{
  "encoder_arch": "vit",
  "model": "segmentation model",
  "dataset": "numbers of one to four digits printed on busy colour backdrops",
  "train_examples": 295000,
  "image_size": 48,
  "crop_scale_min": 0.8,
  "horizontal_flip": false,
  "translate": 0.12,
  "color_jitter": 0.1,
  "num_classes": 11,
  "encoder_norm": "rmsnorm",
  "encoder_norm_position": "pre",
  "encoder_activation": "squared_relu",
  "encoder_head_dim": 64,
  "encoder_fused_qkv": false,
  "encoder_bias": "all",
  "encoder_qk_norm": false,
  "encoder_layer_scale_init": 0.01,
  "encoder_parallel_block": false,
  "encoder_inner_norm": false,
  "encoder_moe": "soft",
  "encoder_drop_path": 0.1,
  "encoder_num_experts": 8,
  "encoder_moe_every": 1,
  "encoder_expert_mlp_ratio": 0.5,
  "encoder_slots_per_expert": 1,
  "encoder_shared_expert": true,
  "encoder_patch_size": [8, 8],
  "encoder_conv_stem": true,
  "encoder_layers": 8,
  "encoder_width": 128,
  "encoder_positions": "learned",
  "decoder_norm": "batchnorm",
  "decoder_activation": "silu",
  "decoder_widths": [48, 96, 144, 192],
  "decoder_blocks_per_level": 3,
  "decoder_block": "basic",
  "decoder_attention": true,
  "decoder_upsampling": "nearest_conv",
  "residual_init": "none",
  "optimizer": "soap",
  "beta2": 0.999,
  "learning_rate": 0.0019,
  "beta1": 0.95,
  "shampoo_beta": 0.999,
  "eps": 1e-08,
  "precondition_frequency": 20,
  "max_precond_dim": 1024,
  "one_sided": false,
  "adamw_lr_other_params": 0.00083,
  "max_steps": 6300,
  "batch_size": 64,
  "epochs": 1.4,
  "lr_schedule": "step",
  "warmup_steps": 310,
  "weight_decay": 0.1,
  "adamw_weight_decay_other_params": 0.05
}
Rows from block 4 of the encoder of a small segmentation model, named by matrix and row number. Rows with one number within an expert belong to one neuron, the router's apart. Each number is 500 + 40 x the weight over its row's rms, rounded and kept within 0 to 999. All counts start at 0. Numbers have three digits each. After the name is the row's rms in percent of the matrix's.
After each expert's rows are labels from the 100 images, of 14976, where the router gives the expert most weight on average: "strongest on" is what is common among them; "colour at peak" is the nearest of a few named colours to the mean colour under the peak. Only what is clearly more common there than usual is listed. The data: numbers of one to four digits printed on busy colour backdrops. In brackets: how many of the 100.
# router: slot weights (encoder.blocks.4.mlp.router.weight, 8x128, trained with AdamW), inputs 0-127
# up: expert up (encoder.blocks.4.mlp.up, 8x64x128), inputs 0-127
# down: expert down (encoder.blocks.4.mlp.down, 8x128x64, transposed), outputs 0-127

# expert 3
router.3 113:504477528474587521436478519539458511549566549446462460564448461461537478537469512404461455503486473537420466461496536565502507508580478534474538510493523523538533471537513502440516450504453430534529497522496496558483506488508485428448521534484516602558486511454511486522483540599473505460470510507526470450480583515453435472515491486547489479573499438441529467488557482567484553471509
up.1 122:485515526433516495492482506475589481504419495513530536429527514543460490543489515473433463435484497516524500478515416506493472468527486456491497518483480500486554438485492530547544544448477499512559561539523535535537403499532518526560506516480514528541471525531510506516478441582536460425442450467549448492525481481477482650486497513489545520438506471473480492425623517503459535543527
down.1 136:488493486499506448542561516542430391458459519517475450454478513522476522562452480533486501526497499551518468517545494500517437465446521466505493515611482533535420554513503564481489513522516545541477492498420543502545467507525463508432470489478506563417516537494459498510434464424529547586619513446514476477447486519481517539481500572473517564492445521508546509447491518478577489494482
up.2 103:494451494511450459474531532526444429517512505543461476474505513514442499481404500493524486513425511464549570466516452512511501530424508485523559528542488564543466601585565435464519599450550476515524473430496479493486466509483521584484477547532509507563523515474525439529470495488502452512470543502496544453553540502461511499593529487511504487515587400464458523543532474474491495462479
down.2 107:429486562503559497498539467464422575561499435498485542538544490519539434460495527552488502438537515587568548517534557493523500489539504578503546476452474474446517521497488540491496473510504543527438470503486523574421461461500519488496516496484546508535482515598505524435585498404520494484448544453504445480475478529482479489526461464491434412527518464521462483463528533438578514488500
strongest on: on a plate (96); length: two (54)
colour at peak: pink (48)

# expert 0
router.0 095:450503460523571463490462466478479583518483461513556528507482571501490510485425525464520538517493463466483540432380455505445500522519484462440449520476520494436473468539469490489577477521439528548555537476552536477493537516596445446545521498533534450568491459517450495515466459538515553589467518497483542449468518498528494508473463498477519474560491494515487429502373518458531530486526
up.6 060:419423468449489502475560523510574480506571523496512509480504471534478517491502502519533448534482462492505505464489529439511419433462457494434597541517496496511560434572483571498531493504562486453577499495507484470548567550447547490460484451545461479462449553517538527472522494550523466547472492516531516447452510497507532496564430483508622513437487513491529515438429478496536454527511
down.6 085:496463579519508499504471495466487481627544530433445527534475523556487445560472445540535471515526555486530526479514450489471464503447596538479514461493499495470451563477540523418468515508517505523534461442448516490403498481500460522518473491442469506464570536489500504533476505528545483427532561520481438433565499476501566491469454503530482514591462524561578444478527529497529542539483
up.7 198:546497545538429480604504478438436436521570459506500586495486473524555488541435521519522501504524503457479474531495488485546506531489604472471553495490490481448497548529556535486439552565485511565535481395509523522524480479509471589550509502486554523527484542537530475499595520541505520514498456489468478548540451523439389515487538492492491504555431458541519513493548544515522534494477
down.7 188:453546533467363484507527495504525495526442517494487554538444466469392516509493482562490559486510511503593513492537401509517506507542518494463506554493492481513489470390523553504486504533485480512448516534517501520455572536443537531508447419403527521499572484529455463522516468521480502493455529348470528494465505465526537495456498542492490498502551477508501533486526509448480524530498
strongest on: grey ink (50)
colour at peak: brown (55)

# expert 5
router.5 101:509484538537602429471467526464490515456600470525472501500434483469567509479427506481454455503494457597461487516479505453500501542453463468532555545584532494521528450528451466521535550495495452428491478512469522538476472491495491519463567527503491473548454389444469511547443532559484469473460449529503450546434552540578479535479468503534502501476498530523491504485513529593478560487525
up.6 033:507525505513534518527504502508438453527486559527503466500536488529505563475592496507529467464489426555458504577504510496499472463533514544552509494519564400541451487503507517536560478489546494488535623465497491432501482473504456495521490462550455540515524519498491430489463448488424496527528424558500466514506551607539542491544391508474437518452486521594507449474486461539499515450491
down.6 045:481516527476492507468560556533493437440470481508526502499546494537501458480553529525495568523500531523463411536479510479474477561498536510507464527475506513508584506589476477500490551562484499554488495448496519487622498539513637418483443447535518437554451516473436462473460516542533486489455456535519502513524571473552552486524454487429472554492495483502467560514516497582542546521490
up.7 106:527440484524439472520531512481430548468483489512487466501444528479524507508535524491474458416459468516511474490479494461466493511569464510533562500612478538488449561480560433480528496569614562484514515553562512506411527415533496511494507496514531496498470485529459527528491440568357443523511527544540536502481487477445529497525422490542531511524519463464490491500533551522542461513529
down.7 102:497534559555511546503572523488484544546543498504448515427508499548534538476508524489470525460511510470491468480519509537512489626490529472537478457501490451464541482541484449483501497488521447542490458414443480522542573542533558472523475528522559526491434516482417481497556567554619612483516500497512437447457501541481578515507491459541439508506463496445512522531529532518452448531531
strongest on: length: two (65); red ink (36)
colour at peak: grey (59)

# expert 7
router.7 093:499492534508558505487537518533488401474496452458476521562430497528494509450454490507457495456493496520538523481484436470513547572455529404504540525608544505537471572495484466567468556472502470441476532505473521546464510474496466522449448489490539427508524479445434454480461549565486543501428461543499468582454484458546441551482491489547476531487487562493450508531546502536485415556490
up.1 045:506517530524583524472451517536465536475549480463517542480481477535497461506538405493596464480478506556535405523503520467501552423511489494519522507531481545520454516508542481490492573518456563552571562546427481552517577476516514497527484416527498582517489452470463491551531530484522483457464449571405476533485463537516552453524411452476484533487463509442511511531532510539545512493541
down.1 056:496526530487526506523524566457619512484537505513530501480546526495537506517458483539508503433570474468545512471422520504498389462505511523414495567476502504478531497546516475442493536541521495400415478404504420554503505555524496473512529470482450497434548494512480502443506441524550463496534577499553521437539484515453467570509560519433490489503526483535479452524519542541547492492457
up.2 099:531476469524466515471516441505448483547459536413525518506525542583537508507573432481476453451465545504544485492484556560451495533541428507539486464497454537556516520507471488457543410487493449497499519534489484458521503562442403463495477492458495505441492525504469523480527550500529553508539589504586447456488525524498438457489517523390538496582533433469510531492431549530477499493501
down.2 101:440487523535490542517544445477474501514569506548538458573518567480510531473544530458520462488490489492452496521489547497542505589471502482498590541516512466511475437457528526444424489514521566488459555508474485442468566431500559480467530463548461492483398487521534522521536491522493545495429388519489556499529526519488507520490502531552505517471633579543454492454497503467563524502495
strongest on: black ink (62)
colour at peak: grey (62)

# expert 6
router.6 091:456460490513595451457483536458529552515465523518551460536494546467450563503425444469479553520503457509508540461429419493452524493519464510510483557480559477464492470567465473461618461487453506522478576500488494446504555511566474441476527505508549458579507447519465452537461453524475474543515479536511518478470582471550541488520430469522553492554533546499481454505438504453496551515521
up.1 136:507573499481491529538556508547494471470497519543564519534475509474457515542519469547509480482489490579491563512509510519458477513546438436489525467448503537540552429437483514535552530623457534496465527528488563461456497457503514460497457553519429561548489473489548498505557477538515502520441615573531514531475504524493530551502477512488524504490499470498465569504483463530568450449629
down.1 137:520424403450530469521486508484506489535428484522521505366460494514477533465533444449506472497507536468490484494466563460510557491432457521519516530542512494529483559629548576554529488488490440527490493446498463567483512441527525449508518493443525470486492589462543475496471564522576499582538451448440460503481487492506513477537500492516513448479529514528540449467503524534453512512443
up.2 157:531438526566435547505477454420436447528421472499478560523489530487518454467515500484550424481533556433479515483499531458500532484448479513502549547494487540528474511503496483506528432524526454564471488511449534449447549516474480420430508466450443474467561493519573520545436438566458467467485515450451454484495450499474454480515515572495524541529475529517512464425515569491537557562463
down.2 134:478591513499552481503487556491529548462572456493472494439495522418407501541498529501467498455502472457572509511525473550473485507483490531504498562549511477530461489516558541470454475490465638520560492530446517472418481493462476499487469405542410480520500461514475523469556520439507539555428452466463492445416510463518462471498480466511518514432521523531444494544477462512514460538493
strongest on: sans-serif (89)
colour at peak: pink (42)

# expert 4
router.4 102:531498468562550562480506549414477555573532532495534435506538476510457489523442481479428477481494504433477424582478550524485518473505434504516467504511389515476518429515568528486560499539550515554507574475472474458490484454476488446431530453500403526546520519486509464488531441470513532484483476530513549460445471504459474508436457539473465492538517529458476517524503506546562411461513
up.1 081:447456507529496477448516551579495509485532507444480511478478500484503517494491528553498454445524528554485520467490507486451528493512520493515442488531475467490497607548416537580506465529502496521479579522468582528440520478532517472436616476508505518461426484494560507502458490487536502543561510524441457480407531433523466558480449431536473512458567532480542558520496434492465443504426
down.1 072:533518483420528525463524465475519491473524528440534523464516442547470454494525493525493527487517491513549527587488560517545536509510494481549469506452471482592476443550550507414533485476552446511531550482496507376430391554466500529501468492455522530511590544489531600447503514527441503524538544487421489556509484492500535502496502543536466502478463515537515430563491572495497487495462
up.2 154:481505540488627497467508479532456486483546472477571428488512549571457525518475489462482494558488507506494537608481546574444509496493432512499523445409535467480559443481533514436529481597475550483511496478540405428457467479497536559474423480540473489481534495489455521520441483509442477508485496492510475473535490546490526475493430451498498528504475433490479469509448543464551503450547
down.2 143:520475508521461525505460501501456499469501472495447526567515498499501554442555444526503459475552504513561508485609497480522579532533506534530516466557500535497532574482572536553546479445517498531530412572494444475518485459504507518522546501563460472549519420496540463461598532441491519432599475528556538539527531459511527465467455588427533514498474496452453489485509480504484464455468
strongest on: on a plate (75); the digit 2 (47); white ink (39); pink ink (26)
colour at peak: brown (55)

# expert 2
router.2 095:481481492521580484544425491523481506466467474478521505507455543421505520526439532494526583529505468464507537510423455485423494457501479423491467503511556554463415529598471470460524539497446522501490490481512526494516509466544483465513537530487526468544499418518417512583479490511513513570516572517470538527520522506542553505513433502455516515566487530533564459458388439460555545502526
up.6 073:481504480526493494561496486582473507505500482497486530495520592494587501543434473480444520435451393519493504446522545529541483497441478550563455473507446521545501487513525517478553468416439468520557443481569478508530538457529491494516509495444477497459544511490514493470432510500459476415516449518521527502537439504495413481517488478558472411498555478569609498426488507495513493543469
down.6 075:411443524481553494502510477561516460491504505493470512525492517460473446476500529506494543544494481438473526486446573501513461447517488512505500457568503510462526487437470552511558591484532521503560508493487495531551500480440554462501472414596531555553428507498492490464491485569522575534523491479528474568539547469414490520473514459473591451522422582542423528477474512495565496520462
up.7 047:496439514457461527491464526537453454496484577486490534499463526584477467496502484514540484530495483425457525471530422425489471508485444456506459562558533429458463420523542503492490503496471496553483587588464520562609491515465473505476497496583480507439462512463491510549412531492549541459508506522468463509461445501454447467503523477551480506554534498491536505581455542453543498454454
down.7 064:529487478528554439513553489556549509519547507539498541501451491426521496518492511537569436511443545464476509553434538545503471541497523464501491459513487466468444484539490467564509535502461545551481532539458529513514505447433498503407536512532555549441485530506538536536490375409489485511486509519482522473491545570484514491487449575560512546437457512481506480516533452571464503615525
strongest on: grey ink (62)
colour at peak: brown (60)

# expert 1
router.1 108:467535525509482489505408509469526468492503524524456526454551480504448515480526528494444445515463513491526496542555512444484470450446574524560466459468396502420480502559550478525525538480558575486449428459507574479445429451526559565517498532543433465438492535506457483557545465388504496508510482525449537473492477552519523502513499463468576496494515516541523473460425521458545495496504
up.6 061:482444486475542437592516460543479493490495439525533532440513477508476501497484490565515521527487501563509453478474419504491501510595490499539457488450506523495541522472552517487476391524505462461560477534469536475550544532509491511542496461460507501575463571517563497504475499460468542571486563549546509484604533497466494506535585464460541557562434518472448502460549507488462450469415
down.6 064:497528518462500543457490507505404497440496436440501472576548449505517523433511423469479522485564483494498497549470556526468476553493495515474537443473583480461548466505491551555469463497498492495457554470502470457568525492538506433555510459543469463398490532520437494476540547488513479452537462519573582498484500509427478552427470492507513506467578517522483523451418549498547509480566
up.7 198:453449545435489517542470471513544488480467500490460523484445499542546527513551478467494456553490547443385453511517531448489457449510527487458600527541427479509453486457509470541489501473523447478501474518497460467443510448529446510466440523494499522480489556456526491524518461422480517504459521449441472517507490518483470473651534460463516531413461457470496490527601475544513502485437
down.7 150:553551538489501492490509476460493489465527499532511506582498472581553496530522475512498563486509498528518507503487500505482491610464495478497485505487515516524549419534479395496455497508482523497492539640530468521520545470449470473459496532489564530524525469570482542504489525645450384427462502412510491539447478471509464485481486518508505478445508488467403489532515475463482489506514
strongest on: white ink (54)
colour at peak: brown (64); black (32)